From a checkpoint of a small class-conditioned spectrogram diffusion model.
Model: 6.38M parameters, log mel input, arch uvit, norm layernorm, activation quick_gelu, moe expert_choice, num experts 8, patch size [16, 4], layers 14, width 192.
Training: adamw at rate 0.0013, 6700 steps, batches of 256.
Data: trained on phrases spoken by 400 fixed synthetic voices, 43.9 epochs.
Rows from block 10 of a small class-conditioned spectrogram diffusion model, named by matrix and row number. Rows with one number belong to one neuron. Each number is 128 + 32 x the weight over its row's rms, rounded and kept within 0 to 255. All counts start at 0. Numbers have three digits each.
After each neuron's rows are labels from the 100 clips, of 14848 (inputs lightly noised), where the neuron reaches its highest value: "top examples" is what is common among them. Only what is clearly more common there than usual is listed. The data: phrases spoken by 400 fixed synthetic voices. In brackets: how many of the 100, against the usual share in percent.
# fc1: MLP up (model.blocks.10.mlp.fc1.weight, 768x192), inputs 96-191
# fc2: MLP down (model.blocks.10.mlp.fc2.weight, 192x768, transposed), outputs 96-191

fc1.595:130094106078135108127122174125129143091106150161117135150160152095142116137095131190143123081077119107129134083184121146143104114184191175130159170091110120143112197066187155145100130147150100118143086119135153200101065119119099085074077115140214123152130156043140145110119131085130161194
fc2.595:103140151195130136091142088154090143134192151154075181054164130106131144092108067067105149187102152140088125159097125170131116141126133149067117061182165155158121147116108142133173121083105146146131087157102099104149157146113195158089106112120105159095104083188138098177141147162086181146
top examples: deep voice (68 vs 29)

fc1.554:143104119090054104189118152130167135183108111153164153124101132148073067168136068111162156131113132175141155175110192151124152138145123123109164131123101182127149117158155151130127109143094122194106117103135081176130062072129181136077162090077070149150120089076150179155203115143069103153
fc2.554:088110147137156113090062162129118156108164150124095067116124113096179182125119117102121082132153150096101119052102180166104111112170140161130106135139151084152133123090099130094103133112203100066185128134135154117108158193181148112158086183176203128112133110187091099067137110123167143091
top examples: mains hum (90 vs 12.6)

fc1.591:143184123201135102093139085165062130098130163140106123137091152134105118074118115158158143121132113120085122148110153140052140076185127137133126147166166143188137193132134141130126055119152178143183080130091108139079156119119122187127080150100067130081074106146122144138122116187137167135
fc2.591:175163121074145085103131102094127103103141147131127135130142104175077104192204157150113151140098191143204159149164110113097147108151086142114110171118162147146160062158099118154126103155126152139110099124160073122135081101218117139113111160137119184133162031082165139157105071151110124128
top examples: /k/ (82 vs 46.4)

fc1.117:158094127150173134116163089201162144151118081071072076148163134139065130090131128096179118164131126070152127101109109120127112077115165131123147110147141094166092127124128150186111143111121104127151124145151119086134093125169124177099140117136093083124139074177105164172162174112091149150
fc2.117:166231133145115136093102169108099129139111149141167189125111115103117159094138140132100098109163134165046141150176133124128150137136138159115082154129146118113137139167120145082086110106089151160155155121136139142087175175078178142176095104046173161093141157128143111100175119158102176088
top examples: low voice (78 vs 24)

fc1.760:143094159137114081113130120138079067171126117148126090066125085139129107147087079137107158145075172112118130116088110151160110090131142125112079157103069143193135137067176139082163113123121138107137148081124168095119091102153150130149105098140115143125136147148136121137151096068162171174
fc2.760:141060122101160147128102137169182182114129162083116143123127126134160121112138117127124177135174206074162088064116092133092120127104105150134172101115156135146081105094100055121165133170114148123142086128115144129137183102095081131137196157133099180147093085113089152130084094137100097128
top examples: deep voice (64 vs 29); mains hum (36 vs 12.6)

fc1.334:133084109104095166125172159128123169163091086152183101153136102094127143122111128137000157139085112118104126167072086152119171135147163145115086097134166193179134103188137148176135087126209120098159108087105141139133100127117152148097139109130117146135182143156158121107124129181067124147
fc2.334:160160206130162080145164077134096064108189155132090119130089136138134133076106147197132115113148151103177170096126148117079093113168101112153056151111116140119138110145061127139113142125144168046156137102162139177116158132113111063129118143125185103077123128179136127119128146112136132147
top examples: mains hum (31 vs 12.6)

fc1.89:142135129126110076109140114099118054136099097060119119200131147113129133139145146124151156157168159181096146070187093092086102212143133092102140161132168128108171182178175164092082080126136058164180129146117110133104036159148118141123102124135176103127160063069077161138134125170159114172
fc2.89:094115110113085200111078140104182204102130130175156110090170104053134123188133156095097159158132116121085074139164101123150171147117154190167068097127123154155104129110154079157137150166123068151082154088105064087165146090174098157104098110178071125168140138152118140123131161120122118156
top examples: thin (high-pass) (89 vs 12.5)

fc1.385:121086150129064136106144089123129168136163110127139137163101137118118132123153107106116108137095130111102140089156061095131162093098165122065082153103179147147166119104090106167145145124110114100112127116089115058103097157174135145108142131137164192130122212118138143163138143080080185131
fc2.385:076130104149136090142154169120167118159133163137105178151148142092094121155142126129137117120171151129145104108141153131093072155102074073144117226083130156091110190099133123097069124123134155111069034111173158140122159197171100085074146075072104101110120106106110154166091128099122116125
top examples: low voice (66 vs 24)

fc1.408:115155171155130103123161104144116123122173115124089113121130123101105119115081176062127149108120126143143160165142151149073185121113172069087169167187075160151126156147104113093098055119129118143092142125114130084128104145120130150085151107106164131120142132141101164153116121115191177177
fc2.408:139111083154160149132077189136149163092105133158131138168134164158133170142177094183130140152132089078178144106202140100123083131112141128159154093111068117125131150123185112106099139180169122102126143133072166174153197146137124096130184136098099050073153135132148088130108138158143061109
top examples: low voice (81 vs 24)

fc1.271:150187094145166095171154073215158184128116136131133131136119175106209093108108109080102180057101122130130050119178151151087142139115114176158161092076195129111197116139104099140048157125105116117160138107142109132076186143109131216133147156158103111084099156173116163197091194170070108121
fc2.271:155140141062090138121127073159137111131093123141120150170081110165140157141099052091109040175124096143100153110100047123112180189156189086127092082135137146176087141120141110158133130122141140138153113158125080124076146099103102102100138099094179113152111145102145159151093145161147182106
top examples: low voice (73 vs 24)

fc1.304:099127072157090104119115129141131166143170138147090154160045206106097074147083143098096100134146101153135135109140177093188177146108172138080108167123103138111143134122049149092049097148100087130106113138078138100097096141078167125086142147127167114156143194142127141117123216174095155107
fc2.304:185155132117156090088074024170134105129126149223085177170129132109119197132130137128117094136144127144157141122108135127129150123207139143138131154171163121121097133149154129084125149112127166155089087093138200141131187106110159115083130117147076119139122044135194134141114169168129119099
top examples: high voice (50 vs 24.8)

fc1.655:132157147151094136098169083141122100175118097122175090157152126120131099092150137156136165150195194166082158160092176092053119145107138138100164125099170140138157170077125131125107095116153242158168158082115066084085146128101184154107113098086091131101119095098102105088190131058142101197
fc2.655:105133161078187123140127149118143128127173102143119116164096148141089133114116088083150094129175126121110121142101103106170045119088081186189147119121134144097241099109201144117094114089117126153135078197108164179179186136161127062136055138135149135136099137115163083132049079133146089110
top examples: /k/ (77 vs 46.4)

fc1.57:120154104132174161133208103112099094192087172117141142119065194085066067086162127139116149155103110084136135164186171127150099097194110052134118207125172132100106111067144137127135149144091117089124153125111149123167147150105158172054132131147114191123099142125099137081108100093080104131
fc2.57:114148130161154127118150102111168088153141105126061126096127125100125065107165081102118180125089112123166089129104152132138146095066182181062110193138114122149096161092128144043164156115166153123164130165117092163090117106135137101107085145103127128122078146144107132187143104125102088198
top examples: child-like voice (76 vs 22.2)

fc1.282:181062165050097152140104110167091126155198045097112141126119204170113132088102116082128093113150109138169152109124094122146116118104177133097137164111061118130106087110111146117152107117125152167126168162138134172085066075088134121180130117106156139039099142154132122113112142167140130095
fc2.282:098161110180148097059059120067136127089146074187138096161118110060136096134177152159132098146124141115111138131152101124084141090096085188132155087126173183129100174086154139130107046123111121147147167117141128146166157135116117130084078069179127189127137071162116098143115091119106171124
top examples: thin (high-pass) (43 vs 12.5)

fc1.284:133136096132128061116133102114079099141084101112111120142099131142131149106130083152130141111106146043166113091049122112078107087135141192066136121154161190155114188090107129134043148091124126112138162120072157077131146123109105139099058151094153132139150122095109151068133094109134138174
fc2.284:104146079117129118117109089145135117162133105089144098150192055118132114160104173112161094160151173128169132143122127145159162107093077125135129119131072129131108163149157120163154131104154152165108132076159116104130145103133131164113089158147147167130204058170130088105157085117113145158
top examples: /k/ (83 vs 46.4)

fc1.182:132086128113080114127128114113089099146203110104124139078163061101061102114147156104141155093117121101138099135143137127156164139168119123119092075170132162151171189140207158126124099073109109154160148161126146086151140162131190112138107139110137123126135143108135140097183137092118119167
fc2.182:123093186126131125106143137150078108156138184108110122144163120137086066161118156104113164148147137080103131138136116113134148085169153087185164218113091130123134141141115116083146109113116153147102164151166095117071074101101188127185122094146093113133098151121137100120182161108146100108
top examples: high voice (99 vs 24.8); quiet level (59 vs 29.5)

fc1.215:140142118116087128072106114135134071127162117094082126120155199062174129112133102134102118128078160089140144135105096113098121091163159083138091119146142115162131086173100150116116176161071131153073085133152172092049180130111129182159157113142113130092152108146129177137137150124074074091
fc2.215:155155141194082085120162191150125172149098075128136110126141130163094102194096132098130109152160160131086097138107142142134085164137072136107158116132120087153123201102128125152144090132078115176088096154122141129199115183097108019195125065057125178164117116131118116090182158096118141135
top examples: thin (high-pass) (79 vs 12.5)

fc1.670:173138127114109154137106143130077167151130088117136149130112166055147107113106097101145094150160147127106107095141187122127156100083133139110091093130181142166154119176126093168028122061147107099156047157122171126144120102112153186079120128146125133123098185129119168187098173092121132114
fc2.670:130126140107170138124137103110120096139119113120154155130111096112135100122121077103105110127184149125130128111139130124124155127082113163143172091162109163174096139137120129153067064127116124174216197061132191169154136154090133114160155161104142082133061210078143133131110131133136185079
top examples: child-like voice (76 vs 22.2); mains hum (32 vs 12.6)

fc1.198:126155120149135137133141136143157122070112160103047134109065064184116128090144114087117118062148065085141193087137129083111176120151158164137148144101160140113163152071117096132064180130150134151125159137119148116113134163213140068108152126143104108130139130114095120137191118095131174120
fc2.198:173129108087135114083085159103149133149145175145158166142165139132144130186083179171115156078175138136083182120113120135097083200148099145137113166148097117102155173089122134124118139110125143141168146131154156148092205119159150055124069116143133104116126153052151150116142163094117100104
top examples: low voice (66 vs 24)

fc1.59:129100161160093133113126138178186127131126085136146060125115157071102147142120192135157123188076153108166133107141159092141098137153121143148051236132108159116167090172156120132067082089115122123125129162122108114146079128124190166105115120087155097145133122163155099078124062188066106134
fc2.59:146106093116085155130176155120099195138059135169164094132134110144146142130149169128135163140139078141127185119144109161175219123147133159138169096077190114114139134152091052108123160130065113108155095115090081080172141088121115144114127066101181130132180107085140147149151121166063081151
top examples: mains hum (35 vs 12.6)

fc1.125:104132166119088117104128107145166070107117103142060069154196083103134165141123087160133129165147159105123062104095110124131136201102152139130193137152142119184084166132120150136110084111078135111103144126182145175102065126128114055155126173146148072133124173153113143110132150147144103138
fc2.125:139134101137182163128117145106116179143154127113089127195098115085100066084111075100158191117093121140141135152168157150107149134124123155098101111118145117096125110107139124131101158071072153112115144145151154090130195162104098141129130081085164136148127092116097075146147081137107193082
top examples: thin (high-pass) (89 vs 12.5); deep voice (65 vs 29)

fc1.444:091071136118107155063112166084122123158130087117106061114126129144132180153106109135126086113092135149148082113035150077129134139071169143087115189085126133138090102133077158148158065095121093105126021143119145148073210164123178166094103152165055126111082108120132133163145094127134098160
fc2.444:202167114197125111154109118093132149147103200130107114198122103112104137115174114078098147181134096100131159152149143124144061180158151124180160163166112199086189169080138071097132136163097153104107156178136153223178164161115109096136146044099185149112133126150096121091153110124109185091
top examples: mains hum (67 vs 12.6)

fc1.489:097106135148122089154107118149173049151048131125099106155176101075118172121157124151142116067161185118157157109149127099074141115133150140091107139137139129108157211142152104121097089126138142168165116107144140170164099130146136139134124152149136051132130102143118117118126132194085092118
fc2.489:145078138121147127111123075121192203109117125092138171052156055148153088130084151117123088100082090050152150094128167179199192155148194100122123103143117159181105140096156114195164145116114084166100139132156077140128116128102173132107090085120174140129099160102157135153119118141136162151
top examples: mains hum (35 vs 12.6)

fc1.29:164130172069149162125125136096151125160109159103071088070172187157113126106132085163165144060120106121113078149177094149174116091177123110145126138130160106117147141092182112076102143185095110115128097116139145109094123149158125213120062148146143106134080132084104069107152138154130176156
fc2.29:107140162084124150131123147183122119162101136105155173162127125127131074137124095114151095090117116127127166165058147120093114057161162169052150129127131111092067156166092163134124097119122107113190112144158191129142139103210064046115127183099145107156202136129142101162052136130125121105
top examples: low voice (61 vs 24)

fc1.357:133108165090112100131160122140159135126139106101080087150103204132142110088120148139081124071103170166091083144078115160136129154113160110131092155115156093184186123167116125139135116126098137148134156115133119098121098148176128192117130103109142139147115096102143186086150141149188118158
fc2.357:108121117133124093091119146131104133165081076141137131136163099091126115169112169097102106113095083186108123132139156120090125164157189123124135109147129132094125187122129152150120084093111062106095135084108147081142192096141140162139112124173182116131143100104105142145118109105152098132
top examples: /k/ (84 vs 46.4); pink noise (38 vs 12.5); white noise (37 vs 12.2)

fc1.682:108077123208102140140106094141142133152138165123071173161100121101115078110133187096167087171097054159130166140126119131111121121108142141124116157147166088171148039046108160093089208150101115115094112146129178078078147144128117135062132126176105152147094102127133075157095174139133141166
fc2.682:113149120104127053123110113150149081113138094113132043200101107090113107098115145115128149080154134186095121124129171157113133111132104079124166117125108166154105149159126112125100158108086114117174204107170118163057110161162193113155116127086089158155153166073107197131162116164114096150
top examples: high voice (93 vs 24.8)

fc1.517:091109131165127145113157137178090139101144134104182169141126166149142151093135200145126109159099120196112112151158128140091122074105071162148137088141181133167133171152115148174127092074135144113158169112086154016104158122157141166093083159102108124170164107139109069055142113077131133142
fc2.517:106115160131130122143133138192069154100123160102173065139126104159160072132138089116127139129115152113168122123088105103155172109150122153132093172135090121181091117117108090174077097081126098176086157152128150107061080081172135134160137142092156131072153116139082125112171152134074140088
top examples: mains hum (30 vs 12.6)